A small model that predicts nearness at each pixel, trained from scratch.
Training: 14300 steps, batches of 128.
Data: trained on rendered scenes of coloured solids on a plain floor, 195000 training examples.
Rows from block 4, named by matrix and row number. Each number is 128 + 24 x the weight over its row's rms, rounded and kept within 0 to 255. All counts start at 0. Numbers have three digits each. After the name is the row's rms in percent of the matrix's.
# conv: 3x3 conv (model.enc.2.0.conv.weight, 192x192x3x3), inputs 110-119, a 3x3 kernel for each
conv.6 119:139179168134135164165134112139129113104108139136090099123092156151134109140162121102084112140143105090128147137142151132089126123132154145138099083120138111108127122126125138150108163163149158141127118150136115118142149138096156170121095162159120107170136090105140094100
conv.7 113:122150153174173180121128129111128158125130158115111137118137146147135138121089091120092088099101111149139132116135143104115143151163171131123112112114099144143153117103078132121116138134124140123120128137118154163157145124145126130119141160144103115098119109143123101109
conv.8 079:123107142095135123130116133145108141088129122186106131115141099144156150094135121136158119103069107119146129130142133140120065151142176144147147122105105150141102132142135185172119076109085129169161123105113113133109115124129193152130097140132130145091133146141118120130
conv.9 109:125120118159191106155148190121146133120118128103147126113052103108100101135111110147145142111122153141135110181155123138162141138108191152152115124093136118112088143124145139119115134120146157149124145137151138128146104101132127134146144135125144122142119109119115141133
conv.10 079:125100097125115116136107129144081126142116110145123179115118048137150143132125144113116160097120130111165108210171167122112168193164101137155194122138130123122122074145117131154131114127110131161170131141129115126106128163134110140141084091076147109091134108098140120150
conv.11 116:137149145146121115136140111131117148131090136092149084124130144148117106128150150120104108129137159125138162061146150173127173072141102116111130105151150121084157138154156129153148150131130102120127121189133113103134121137110136155109127120149111117144132091147122157124
conv.12 081:075107108105138147097112094129115161143146133170143114108135103115100126056131097143120116136128139115111126126158126087133107141080101142115165125134108191132139104125125139134094139128146128116121110129125134085134135142125111106099117075128125128085123133141111153116
conv.13 105:135124121136122143121134126117111137109115137102070111128168156128161155133143148103092111139132121135124093110114154116111148122121130130154145137155112102120106138152127131137125152187168116142137142154095122140098147102114147143121154180165111155145104106125107072075
conv.14 096:113112139128118112114103111118137117168189121118147135156145155116090106154148138123123098115130124131127140094154169121122137144133118114135102138142156122141143175156157076048110137112112118129118139125153123102139118081110088085143112096118138166158191184159146157133
conv.15 108:131153095105119123116125161192133115140128141135109149124132126086093143123121130092131168139132117123101094152174099152139095112120115157103131134134115144129099111120153104122106138143105104110117133118103137137108063128153140112080125140090150140132122140156142133175
conv.16 113:127122155134136111098114140146135163126099086137173104128115058100113163161130125135144120142151141153132139109164150148125103086140168136159135126105115119158110105080106101128165092090134124151117139140144107121135107127142134165160113094157140137104119090092155164120
conv.17 103:110126112090121152161132110116153169155137146150101193163120112145116100152146138134120116134125117089129166070108102195134118148178100144141169166125111105110131140090080118131087118119108135134155138117133106118104122110068111125114127129099153139149153128114118153183
conv.18 084:113148110142141124082121088097126166120155131128145167108139165137121140118157096156106122111125143137104125090165089154158128098118096153109135109118140143134169124138087145128095132130138171127104123107125147104126159128081131080104195111101112138166119156141111138126
conv.19 112:105107159148125163137152134096148081064148186136136144118095130116119126135140103154127128136119115127113141162154127116142113139128122175129117135113139117129146104129165160105103122116102160138154166113110115133138121148139219102083140112131124115108062148165118157124
conv.20 114:131148171105127167143177128136143149112109160136094122142117105164124097120099121120121136113118085122147153107132131109100102135139080103101112138128105110094127146131082142113079117152144117105127117132091117131132097110097134158140129178145146129125129100091119074124
conv.21 110:120127115135121100129122129103135145128085081137116131144130080164150154140099122114122139102140136132134120079147151139100067137113153128150149127135135139170137159107076158156153155142150158140123135147175143154140136126137144151151127135120128126123144124110135100128
conv.22 087:108116111119147110127130132154091150105150124094112104139154157115124128208123166162129151139118140096133124055086082135150146154155093147139140115110154064109104121164107162129132152098156134151127131098148108137111134144118143098129125161178140125142105155136173114075
conv.23 120:152152141144130080130121150092131137152160078169113077132111137101149134127131147124119121116146171114138106161066137105150087133139126116091102108125170129144105124133119110096119099118156133117098096097159101139151146139102124088168095124167110091154115174098148136084
conv.24 083:078090153120141117093101099131115150132166108187150128107115084114087160110128085159159090133123121106090127161172145134125113105095145162150148135134108175118146144136132120079149136147144141121130123131114122081125110122155113098128086101117134146089122135126145169126
conv.25 095:112109122148120138177158164115124098165137146098121096147170107101109118153127144151150157116146084107088099121048108177188162092118165139130136126148125101113106149129096094113134143148127121112146113131116127129137150137166110123104166125149132136100127127146102101117
conv.26 101:114136109094137149143114109127140152170122162094143151149135072128110128142115158113081120145122133104122124121151115121131133175132187127141201162139107106113163116085090122143112135109099110136194118132130135102135143097128108129107150088100139141103149126160113156175
conv.27 102:104139100159121090115098134137115119144180140099138144131132152148125101099130085127112147093151170136142131086140109113086171115127137162138124064119164128154128122133110108069070136105119143133122079092144139136136145130112107061126189159138104094129142184126095113100
conv.28 099:107121114121130133149093116102121137127123130077141116122101123144120171069143149129101119155151100169131140130142091092136137200112152138126132119120087137161148119127137119107116118131120139113094135130088137139125129129134123136115166120117126101113114109143073133163
conv.29 098:132116083107145156117115097129117112131112139131143109125095132128102131123114124122179142125116083120112145157177104099148131180105167077124146140106080143137129082085159119128140108106097079153134109127096135135141117111167111144123130095130132122108138119139118157160
conv.30 094:099108104142129119138096109112124144172148134127104138118117132109120107097117100137121119117118119125150140143206214095100130170145138143145160105103116144143137156159114066104093156126122129137143096098113135130127131129079097096146110138134139133155128145117099118109
conv.31 099:100074143129103128134137154069115120112148147129134084148159135114097115133096135176170118136145138109130129091099142132117151107150148118129100150166123134139124140129150117094125146132145148125118128136114132147173159150136147126114143128156105126104136134158096113112
conv.32 087:095107121123127115117109118148135113130119099132132126123094136104124179171106112149188126154127112139127128114152108145170122121136149178165139128118111093152123145110163076130183109100115132145129132132136102146136082127162132155133105127108139126107105114149172129145
conv.33 104:121131130139125117142137137133144145154139115167101111123122136097072078117143107137137104103104115119129134118134113114155212083118126122125119116134133095103116128113123086115171110128128118117109110119125100125141118101115092116142113130160128142129129117117121124079
conv.34 090:134136108124082123126106138159124143103161131117110118098125154183129187133136173098125142148177132121135086179124102076080100142135140135116112093150116141139107121136102143098132157153177125105092125119113142147117114123112147086113147133140125122160160168168122152132
conv.35 104:149094124127099145130088099118146094121135142130124125114124148132129094116134112105159145133184165098165146127050173107054147142036155095138113106145109160154145158137150138123073142136118115098139102117128142118133147138146139152094112147126096084111122089124128104122
conv.36 094:159150169093107123121114135120110112118102096155137162151151156163164174121116109107118094138134120101127105118096100117132123162162121117124111142140127128131124147135167173179193159144152126143129127133122117119095151146157138137120084102101122133130130127145136139129
conv.37 108:124123133124124108141137156164174153119142119136134129136094073132112174092108111121132102140155142145137115178162174144094087147150134150152163123125115155124099118102109127111125160159159147133141132115122144122129092103104162112117168130147150141134104150177086105103
conv.38 098:108099168113118120110100108091129133133156122163120135112123058151105115106127069160150107086127126119147132150156115138135139163104114135145156143139112168121140128117101127100150081114134136148146125118099140130133138131153118112129108124135127128061139131118146149101
conv.39 091:122138127098119110101133130133124188133136136125164134108116104133140127178075105111124142113101124129140140151172136123161090120092139136123153136139126122121146142133102141140136130056088116134126130118121132139141132136094125132097119124091118130134147153162162131123
conv.40 098:116087119110113093105085098104130123125191135090132144138146143144084108128184145138139116128111141142139130127125136128134166149140106128149106157154171134137149130145143123075110138103108138144117147130157143111121134104119137095145137109109124156142171192171126181152
conv.41 084:128124126122132117095134075121131168127110154079140116107120134132141141185134133121122124151107128111119140110115126101133144073167105123115105129108135099120152167126131128152133177144127099116110109135112123125113126102076115156076145120098112139174133107161131138153
conv.42 105:152150166119106111126145133146174136116110109141129122121136113172158166146153136124086108148154129127125126132115147112128108139141126133118111145145121113119118137144127133104112115147140134091109150156129106118118113095133123143128116150148140151131141118139142117132
conv.43 130:103111111167161122115104097132159142153144142133135164130125134093108143127135119137119139099097123179191165133160096133127140123117122176168151126122134116116161131119118112108128129121118165162159145146124118122131084071094117097116116127106165196163103121149161162142
conv.44 083:137134130149138152107133141143128134132150115144099065175172177124111180152169161104113097172157121140109107080105142142123140097169116108138134140142114116100096123116115132105158173183228117122133143131130100121119125103110130101157113168192142159150132140126127109091
conv.45 112:112150160135142140115099118096106104146150154148084126126148136093160160095126111160115104129093119165156140101160114097115120094134153138130129124101103158161140160168155089105109099164160152135140102082085146172141169159164101087099082141123109111097123147149148149171
conv.46 096:152118120114127111114118102134132150138147108128110156114076094150095122148129087103165131102110133117152117204152126102129158165100073123143159149137129102101157126092110127137161126083127123146148114122137108133122118115119118096147137123134120122097128137101140146084
conv.47 097:102107098095136107167124101109097111116127118150120118068124107108135135061146161188163174108107117103127132116171110110147092159130132141129176137129123164123124107148155138120100109110114114150165130115112168123117142136156157111136090113128098122099099139119105146153
conv.48 114:165149116121124156097141138159124084113114128119122119127149148108108146114099133114122146138135106163146107202153117112134095156087096123100126163162088143136125115170172124126107110135144131119145170151081146153130087121158128128136112166127159148110116122109156079114
conv.49 105:142156147103119111120113119150111119152135124165104143168145151078122170074159143083095111151109110146100104158165078146105112119110125122112125150122111152118133149145150102139139098178157105134124121108104118125137102141153109119117100139101143139127130145165103150174
conv.50 119:129106126090095085114131139136122136113100109139126160105117104143140107124126140126144130168170184094108107119114120164154161103169156126135146158158178149143131095130116142143129133128119120128146164165174136136119111133128108130133100116103127127113167138124139127150
conv.51 096:137121121128124122109158127103125117106099114132165141157122165143155149124097106087131111133111111144113144129101125107087151151130146113132117144113151119160159136114155175165183141133151114124120158125144119144147136132126140130144146098113152146171100137139125125137
conv.52 094:154148078140138143122119110161083159140125138141117115113138149086126152134136124152122184175107121123117138125125141091142192154135128083094134126144098106138129101148091126148110125135111096122131129132115116132124152153120123112112114122119127107146115119142136127146
conv.53 095:153102082135123160151115098138117126131140117147137103113121112116103119111107126120184186124120100103137129119142141110139137156124140084138148123147103120151153101124088125115116134119120090133145121127122117123141115119123113105125133103132138153142122125104121136139
conv.54 093:179148128153111127091105095102118137166149134114107172145148116123096094141128110089148130116138133143133130078091136169146162145113068073107144139132130106125172183135109116144092109126112111123137131111131123124137153157106103080093182137088097109162127141122146150132
conv.55 116:115126145128118130132133127100120123113079150124107158122148128102164092079174133154117117146153146149105100113132136146134119117122076146150115138133138136116084136147142123181099102169107153153115134157124130122060152160134121183110151156115122105114126091123099103143
conv.56 078:125153158109116128072119101123130175125152124111128155097137123096111133091130118164134116114112116140130113126111119165223177108118116124092133150169144132124153120129115150148153126130121137102116145122130132112132143125112123092083151109085112150125122142151103147157
conv.57 093:113087088114131130159112106131124115132124153149136118117132080097122122076118133139145162138115116101141150097164148111124140156096119133143174122130096173139107103119121123142089139121106114129156111122111157127108123134156156133106106109138125127092091108164104123131
conv.58 118:124099154093151127110134138139137120141099134098102190106112116121130127133117125131141094153115136138130095147153118132114119184119126146176135167114117111098102112114138124148111110131073143158122137134112135122073089107122130148144164164075141132107137099101126107177
conv.59 097:152122144111144111101133122156126148157092131077157162133113112119139105165120139083128113155104160145134120172165151135106123127121109130172143145099152104106138139128141129162127133108085142168140108123121134102095097126096144141144168098092133110109120103102122146138
conv.60 122:133137156097096070126127127134104111119100096117124160118154135114083053114134115129116106157165190131120109077118123166170184119136125119106104156164201144147132120155155126139145145140115108127125155174194136127119112154157127158162121108103126116106135113108124135166
conv.61 094:122108121147118128149094145141125120134166129102120165095141163108101162072129110140136112127123124175149117123113080153127160153114119180176159118135117130131144092101136101092131135127130170159148132109120123122114121139138155100122178151108153137128105135144078098107
conv.62 094:134123130108128132087125092097122189129138116171152092122121081117076128096103146123137126136128109117104158141119140139197165122115134100110159123132106176157135143125122120116135126131134121115118102119117133135140154136112129128102143082130100121115107135120105142149
conv.63 105:114124121155115121095121167154147107133130109159150082149132096113119118165096126118145135096140113132147141136100127148104131084133172146148126109130128106132071095104113120142173106102136127117127119115132107130131079118157119138158122135184165120088107094084137097065
conv.64 117:134113123152105162115078142123131098129140101130120157157140158134130131110138125113155121131182129135176109127036123156080142198041115107153126105143084133145112156133127105122129116130118123121142130121117112109120138157140128152138121150101142080125128075105152090115
conv.65 118:135093113117123164171183144155098123102116135110119121118174117161111083120111114117147163121119102127120119105142182128093104119123089095125153113115108087103123129125099121106112143145142080125155123109120128139132105112121156150154182164139132166153117108089097083125
conv.66 108:145107097129134142169116090113114137133118158160125090109117077134134110103122179097139161102123089133155149170152152061173167151110155109129160106124124135156129136126113142145117120125135105153154093137123135142135140130143132133104124118141113119108097132154119126153
conv.67 106:145117117076089097109139149121121110090115119116110098153149137094103109129128153112123133185167156111088086135125114195168158127099088117118117186170141131106085132145149155133123132169168116118122184163140135111106125125130149144139138155159129133134120128114120093104
conv.68 098:109141158105117171112086151124140143142123130145161100114103130128127077126119132117119097121154114152131124124122168121083144113160153135140110149134130139148106100093088121160119104118130142120117147128144130112125126151101085153140104098158137113140210120090112151089
conv.69 128:164169126129111133126149117156138081108095118128130126110134153169161156131070114101089120122133124171165152152154114071095079174113135083082110126143109137132157134133146153142146124128134079067119142154104140161157120111153126141149104156126132137128112114116169081142
conv.70 083:120133111122170140153151136164150143149122161133143193130117109134111123131117136133131135135119109129135128127095080131136134141150168120122151134116129111104133072072067114133110101120100112126153133126133122119114120124091108145100108106064139120146129095118150127167
conv.71 110:115139134133105149171153132145114102079129104107129117076135154169147158100102098135123132115129119152120154159092134092145122116138120129098127112138130125140160097118159164153174139138155090107139153133129147154161136132139144162124167108132106126139106117158084112111
conv.72 105:116136120121126140150115120110120088089109100087100128166139121155145118124133146100115161118148141100147110109125129164087082140073122127146149112137106114139101153138136157135127153159151140141166146141135156124115137134140162157145141168136128108119137102088117067105
conv.73 099:122110139097102111135076079138163116153169142158144133125144169118098143104174157146150097139115110128131134129119152093130110136125145115136087151136131160161157140135152089081128102103120113104092134118122128121130124096122081101121080071115136152142177156159124196158
conv.74 096:147160085137135198107093121150111119126115136142117130096119138145157131118137125114097141121108083120117119085136159058081152121133094095089128114112081134139117075105116132163118104155118073097130111126108104126124127142130124143105116116142111104136157122116134146133
conv.75 084:103109116126119106085120128099122138129153101170127138095135074160084133146106089135145128100114126111118119178156115107134134115132142149165159111138127134137100158092097106092186115091122146138129121132142111128136143101142135098163120140134111147093113139103139123107
conv.76 081:123098101121116116136109103135121093158131125147112108116099128143127178106170185134186148096122106129120112192154121104121111137139135119148115129136126149109142123140177109093127117154165115141108116136125140112127131123181111143137056091134130135104164132160129198167
conv.77 092:100108108157134112095162089142155114173128141117144111143097115130151124108149118106137131123126132161096181108161126154102135073151127149165145100098141162096148131106151121102134138120137118135142068111127144139152111105130100123116168139150127122107147156149110147120
conv.78 094:137147125144135158098085091108121125146121111152124133123158090108135151096098116149140158102103094113139136143153151138171120143125135109097149137138095134145129127119119127147162126137120130125144149154111107134133124113164116122138114118118135152115130128121149141171
conv.79 101:141107129115120132113118107149169135161143122104122120133097135107062112183117151115173123150169099143134129087109114119100113110115142103150101147124117100151135151102133096045119130109143099119091126108109133143152124095124080106129131122123118147140143115127147124127
conv.80 100:115116085163171085134138157151165131137181142139130124131090107121095144104116110145167157107133130118135127176150109157172135098149156144134135097112146151140131081082115107057121103107114140137111107117114128145142120094153113104090106114137132154132132141174153142100
conv.81 095:115100124157150140117147112120131125155119124133138075135150096110109132113133152169141172108134106137105176155112125161218147064125167127128131097113121137112121115116130109114142143130130113119123074127117124127146159122166110135123120088141113144109113117113114132128
conv.82 089:112125116111105143108158150116142164130112139161087175155112150151173073144097117124127145114131132128132115077087123118147126138146114156145152138136123107122094146137130154113063100143110155145138138127127116130080097114078143126153132163120163129175141160089135085114
conv.83 096:114133134091109170109124128126134141119158121139132130107145128122113191162151138165137135175150102146096088101118142060117078190185147111094112185154079139142133137124113108102162130131141111082104161118089135145134129118130139083131075112124095139115121155141179161153
conv.84 113:053125118128144142132144125076127122145148134131126148171122145117143194121089085175117123112120098115122125074125125108104080184145145132114143128109096159154163159142133103091113143112113125098113116098098171171159156133125115089118122125108122112120135154147145150159
conv.85 110:140134114167156151111145075172130163140139139176111132133081123094122117068123113095128111138121116147126175116161141147119116122182122099149137093090121172094159077095087115106135125113113091157107093107115130126134100116087134126128134153150151131142110128096106135122
conv.86 106:144123106086102097158135131139118131130137140141132126124150115142145153100127137071125164154151128098132118122167123057077131162150122118107121133132143153131129138140119114114109157152139090116113122113117158138117107123148134139104119120126114135125162147195111136139
conv.87 087:136135126131123101122102106132122133153133154110127117109123131151144097182156133137143168127152176096121142080118151080071084123114163101098110111128152110135137152147147113099085133107103106113141112126138132127147147141139112128106130152126103099130146145134169141120
conv.88 108:115112099157096117169146145117124086110093152133121105165167185158129121179156176124133146104154119089081094085096085149151162104116133115119098094160161119109099160160131144155126150166142103103101122162133125113118114127120148172093146126138133130163127115169138142158
conv.89 111:117124107150125108109127098200099153129131120160114077146112106100125157107143135110139130159133151140117163133157126174147152092148093121125143097127126154130122096133116113134139104112145099123126093116126121122118104134119130106119135123167141112091105146122104139099
conv.90 086:150103104133105096124110130130120157100143134118131120124131134136119098096175124114176132126113142153123143146145147132142204120101155103139122131151153120148151149119148141131129113129134124153118123121130121132169128113110165123137160141121116138135124144130106141127
conv.91 109:149117126147099105132107108114143126132123131073115136141117146156109078199155156122161159117185172107124136118083105130118165133066150112147094110170174101111139168131128140093107158125121137124118124143148135112130167119143129152119170156111095117140149108137142097146
conv.92 119:116121123162143127135155151110095095150105149115120110116117148112146133150178200128146126109134112111087080119096100140127153121064133126137101114113106107079084129141165108150095148158137126144111121126087114074083147180161116155128154147150116086121137112138117116123
conv.93 111:094118098101124132127123098150139079124125139145123110156135123108117149119131094123120175123151119118095129120190136177101061135140182127120165140126119136126159138136164113130131155165146111113148144117113136134162071110166132113120119134149165145103147144117150154127
conv.94 089:124118088134126106131113112161103108131113098121117123109100121128120149124136100101150154117127148136138139194143104121193109145131135131157168104108137128119158071115115116136156101084138129164153120121144127122151124152181122119146142127137143115051115133121120139091
conv.95 099:150078106160135119124082111130155146123174155069126164154125146183102126100117114080153115108143130153155139131115163100110124154132122102149131116126126141157149133111118150074087169121103106131123132122120148126126119099085143073107173141098104152179138171161092130151
conv.96 086:144129128129135108105125097102099143141124131139148143161172128183173131128115097073111120091097146128123154129105128085146131118114079121124138100108148150144159163175123151171138125118083131144108089114136146122139153157115111114104138093127121129134160158134133182121
conv.97 068:141123094163146140143117159181145144135172147145127129116129146125115125144125148119137116108106136130171116161112100100129168108074073130141141099111119097132087034096101120121120114104147128134120098102128081123092092109110134092130109156159157144134096131121166119097
conv.98 088:162110113115113129111126119159130160121146128115135130116128137135129152153101111081164131123109113134127140183140149160180139112120130124145146130152132099120159126121132153136149140103113106135136113134137109143139099124098144137101127175114115139153156154176169109111
conv.99 104:117120133142144118130120098083123137155136145137123118124190140107154128041141159140088067109118136153115132040126118118128119174156128139142143130108122179145114140135170127120099144139147151147138116124121173138104190135116117106127175137155101141133110162135064131134
conv.100 112:153173160128098106141129134130121118149143132111102119116097094114137134140155153119113127164145151113109107110071076118131110154155147106077101137153143125127137118108098102125138128125120112101119127132128128138130157161158111098108132151122103100096151196165138127134
conv.101 085:129134102118114119108082113118141136143149139132123136126176142133114121158164116103104146126128110133118146090120167123142115076141113123107125131142139140147134169160114130132091123144108117104128133120139122092137132092068144130117077101127112158181130119139146160123
conv.102 103:115127128113094100124143145137147110122121110154121099160152163159154189144172177132111088142146130091092085123133106090083097166173156144132095146140134127109103129130164127132173169179192123117106143139147116116115108099126106127150140140149166169154160156155130153141
conv.103 096:121124112103123129114123117113139158101151137120132166118128111093125126076157096144139141136097130151119136119153157127167075159119146123127172158123099171118151168135126173147110104112084122121127150099117149113140125111079164106103156119077105138130096161149102162166
conv.104 083:111128128099116117114137127133091148139110141109159138136181153128156129141114098122114108148119125130120143182178146101142095114073081125110108137137134114126146161176161126160143100066072105119088130139132105122149120145114104137098145111098126135153160150161133139142
conv.105 072:146120143142107104088107110110132161152146121087164143116160119091111095149111140146139127133137134149163131108043120103127164092077055139137112125149166101152130118117092129164126145122098138130102102127153125112124127127103104111118176110115102108119112118136099089135
conv.106 097:162085124140130107106121154192154129093126110123132115081099139101110125104150122124168131154118129172156125163098111162125130112123115153158098105134134138112105087132133129126124091115136161098096129123114126131147065090102161130157134137157137133145115119106137148106
conv.107 097:090088087101131136127126107121125101144124112153126077147097105113115127084150170171184187107126113108119130142191128151138116191082110120149149128124101188112130110117164132119114133132141118145126094129097170116132122130172095123139096083166157129078140117110120168112
conv.108 111:140134116121124136096147154125103069109122111116110134156167153101116143112098146111128134147141138154126093172146109129148120118073074120105135164148109143128107125163189117114117113138132133132148171139110144140099102154184128116147116160129170122091120135102146084098
conv.109 130:151140149089088083141130142108107122102109122125095115148158143084067055127117117121110111172167178129136110101146134180172172101148125106107106180187198119134125146150143138141133132141145123125116174184175142148134137143127151163148122162135115124129122107118112087118
conv.110 085:142106114117120131137120185157098152123153141142097149116121102109142109140129117133138125141122150080142108100095123140130176137159123139143145125136127114138091051111096128123082137142127122134138126127137111139087114143109132091122095146139134124135147159113135097081
conv.111 107:106121157103089137183138135111102114147129140108116105157139089107138141109135144152139145159142100124120101128072091178144109141141161145099094153163118123149125161125081092130137126120118136123115129139108141140143137152168123112129181141148146124081127167146086121135
conv.112 092:139130103125153103117126140175109176148108131075161121139109097139133136186136130089124145119124145132129113119134149161143144096106128135139148138113126058127142130119131129147128158090142110153104127113107116131136116129098121108130147086118121115123131122120149155110
conv.113 093:137139118111120122115080103113138136113137132128132143144173168112119105140177115114105127151110114114120135102114129127146107117104125123119115137132122140159148188148128132132111116119098128112127155129128117119139141090091150149139113097098131173175112121125126167141
conv.114 094:125119126133119106150114115109174162084128093057146056136104118179129168135156115116113130130137138146126139114157160145089129132104159136144130125119113097160140122079104174127139111128144162125128154111126138139170145077082162121166220147182119149162130135135087095089
conv.115 090:120122136134133146103102103091145142140117139085126172115155141117139100166111143167112123120138108165132122072138101102152147112096142177150119112122123102155134153131095150125106112123119187145114112117118138134100164094136141115128202158079103161130095126089103084171
conv.116 097:146159136125091122108104107145153110124135118157182117131132151143132119085089111120107113119150109142149130117131116111118174140114141110102089111157141145142130128126133168165164113102105133102113108138138126089124110115125120130142086085127120123137129128131141139138
conv.117 085:131150145126120147098115112126153128163152134163134124138090086145100133160111129091130125098128098109110130167165147113133156141143136152167157112112096132142131130102136093091142131111148163142155086093104113141130119118131095075109145102137147120110132148137114145114
conv.118 099:114111095151121156099159127122112126127122155197104141125171152148147108147111113100102160093138110161124117142139131132115153103121096142138147109111107134135132132154107137109093094148146126136152115107103104154133102105108102134145113174142144148165127127111162075116
conv.119 117:126131132140112099129156153143119146104058153128156133118101111125146123120107109128121111149146141145112152127150125131103104157107178124120110151142145136137146138122117149139125123119120112112098169196157122152164105140139156174130120111106146127130096091114131129144
conv.120 084:123083101136119111123126132096117105117136102144154123141142145120129118137096130162176155119128109112129127109133095177161148131106131116156124109133139137142155139134115125101127115074116110148123098127139137164172187131158131131157141118096096142127120131113147141143
conv.121 115:138119131124131104132121127132119139142153153121113129135104115150156124158145078110143121102114151099129158201185174072116142144136105141170163105102148121123144150164123115133110169161088145164139102106127127132129111128091110119108133135141132116124173163134157155097
conv.122 103:104129106160156132167177165108136114140177150113117140175131138110102134149099106147155151111123091095110105121130093179177156102104107132117132111116129102121136158110108064071102117117118140139127116100110129142146142125137120111107139155110146133126125124145146099110
conv.123 092:128117141163121161111097137151158113122142111146153128097123142136146143096089107133127105092133133160145116160105141089086114104109138123125109083113084139162124093108125116125145120139154122104118101109129110122103106099140134120147104128140132137112103121106151130130
conv.124 105:137125114125149113114120107136105117101130130101112125130099145101104114153151129164157200151104148118126123181109114132178120156141090121129124156111161094128154131134137128132109144124146119151130145132130113129137134161155151120123140123117139107121104116125133152106
conv.125 093:117135127136146121103137132134133167149104149156148109146122125086110120145125147087098133134129139156119122125131088148131154107112158139142125143111145101101111137125091124115104111137138119126109136122106105098107110097068120131148118116151145137146109099098146134097
conv.126 095:139117119112107103112071078106132126135153141110123150146173160128113116141198150122129145133121136123120132082080152134145111126130137104111097152158155146144154178147142115102090117133105114110116144140143138113137151098115138140138104093097123163161152149146138187163
conv.127 105:137107129081140128119121120147140195161135119122138121103106040076086132135146119130153128138109131134135131151136182158205103099105139131142174195122081112105150135109106122144131139105133111127150148112097117122164120119077134114120116102137102122115112140142147159128
conv.128 106:130141129131175137143114087158171160170139142127135156127093076101094126104117143122130127144097128115134148167131100123155095144157151168155212151129122119121147089075079113146134119106089134161179127143137112107124096108089109110099125114112149124125126119143112144168
conv.129 078:130165147131114124089084107149183133159161117136142113110120118164138125095114117140095108101139150140140125113121134143102112157141108116088080103127134144131128099099100123145126111141112124084103097115135119098119132123120109138134113123136117113116176143149140135119
conv.130 109:109112106141126172160135146122109065118134091080136151132154166137124165123123083163146133119139087098106146085154066159106109083155121139133111117126100105126140131151158133122177158122105114129151115119151135135135146132184116129134172113115120138096145120114088130118
conv.131 102:132111106141095141096111127116136128105149126148147134106136124112098108097128095143150145131146133123149128128075145161101151090075121130140151093143111138161123145133096126130094116123120149112143102124122114122114143140113155132105148128117114104121114097126121111106
conv.132 103:140144136115136137149117102129102091186136098176105094117164122105119175063153163147117162123115122144134118105146094126160140137138138108089115142114105172121137112152152086124151098159184110120142109110137160118143132159189078124155075115155123119101141131133107155156
conv.133 114:099147147104126174125123127160113125067163158089147133105115144149112154122132107132118139142117118138126127208105141128151108148126093182111116157108110134133146074153161164114111127130126148135119173112090146119139088158135162096087190104119172107130093148179086163140
conv.134 123:127099105163142125120163180120152083147130150153119110085144176120121099173144145156143177090137126145077069208070103135175120061121169128130109107121126131075091107129124146109123117156155140092115113115112134125134141101161112124135128141142109150129110124121150118122
conv.135 083:121110098124117115151104094122117121152127123156111146106103095133176153082167143111162149093107112116131140214189165086098123156116137124153152115130119150124144129129134122121112102135109121168148103120123117118142135142139128138149070105091122129128132147146110180192
conv.136 077:133124133097105108149132118109113153100100081131160106115148122169161154095121118120127139135124122139137163162119094126136156126084133121131113146151139132163142118137107163176175075074077128152113153160127120148144150142122115153162156080129122132127173148136099131145
conv.137 114:145151161129114098115162199128130152147126097154106133121116149161138118181102083126138106121148155105100104121079083112131123093153129133109075127138159105116099107111113129096100111135136152101066127133148120139118134140130115124168120157154118122130158149084166081060
conv.138 097:135154110165191169164171173131125139127120149118134175115126132106129133131115144135118125101098105140112109117112132109135165090100139097097124108091110119100089083094096111105106123116105108097118127102128139121101145136110124140125126115092108102147107094107126117128
conv.139 080:105137142147133119103087119129154128169115087144125119120128120159147150111141097162116093100127135150143128121120154159117144122142108123126121111117138133136137130110109107166162112154114136108137117129159122107121130136122111176162119116132132116137153105133138140103
conv.140 108:147110163101096164144132140166122099125110121144110137116178133111125129098132132130160140153141119145115085080047103136125128169119126100105092156155095156136122116119148129116144113134121101109130130141107153137122128131178122159128151100126126156084131116139099137153
conv.141 094:132143112161154161104094171152139158118138127148155150099115120137136122122121137134119117087109134159153084192139162086107145067113093129125137090102106148158078063099103127126128087103144119124118100108127114130092132114113132124133100083114119109124119128092150168130
conv.142 077:127113126119125112082126125135111137131101112114129146123139116168188120189120092110146125103114134119142161160125124103147122098074096132134129104114141130147164120161140139168147164107071120145112098128143127138162115130122135159150104095092138133120150128111190142125
conv.143 079:113112134109112149104093105133131096133147105206122090140108112114094130136128099148163151128129098109126110178170071180137113110091095134118111136139096167149141126107149088112136112136162112113120114117101119138143089132170090099147077101145157138086131141114158170093
conv.144 094:131138102134139095125125104117166115116129145144165149093091152141134137106128111106097141105144150130122126116168100130090130123157168138135111088091143160155146122113143166127101136123126148116111112105128148129118177092118137093111185097105092143145119156145093148169
conv.145 100:140136140111122155153166161121148143144154187130138176118112090130124130112129140149150152149166108125107104098070101153150099114162160110104126144134131142126129102094073099089100119129112130104137141132115141132126132105110090119083128116098126130127165147139120128163
conv.146 089:094082115126125109108139107117138100112151124114132096122095060154123098113104139142159156113114112135138137157156136121124137119111119161142147105129145149134090117112143126119150122124128158123136092113131146137125101127150163132139141114145150123087107131116099115119
conv.147 101:139125106165195107140142125200181148128144127133150135095086099091082148107103116137146131127115116144149180132123072131152134125126132160151144100097139117114138054074106105093150112115104130133127120120122125123137074078105158132106117104120142144144099107144148154116
conv.148 095:124126152111111127102115101125130127127174160101104112138134139095079072114167177150156145143119125135128128095134129173174198171117081141127097170178180150124126130120158118078092131119132158140126142141146165143133126145158122077085152153149134131127134155157125129121
conv.149 119:110171093128175147151133124109106139131183101138160123151123135138126164128133156132116156099111120100114098111111128118122106168103151108083139125106115142139162143144114117106121130100122114118112128091122144139151148156126109082130111098124127092145140160124159176160
conv.150 083:163085110117126151119124137099115078100137110140120142088133137104109101123136126169147157146131132123137118160108143175167108110113117094141113140138116119153148122149145112103112092112128118115111132133127135167147180132168143130156157118087088130094126125081133136137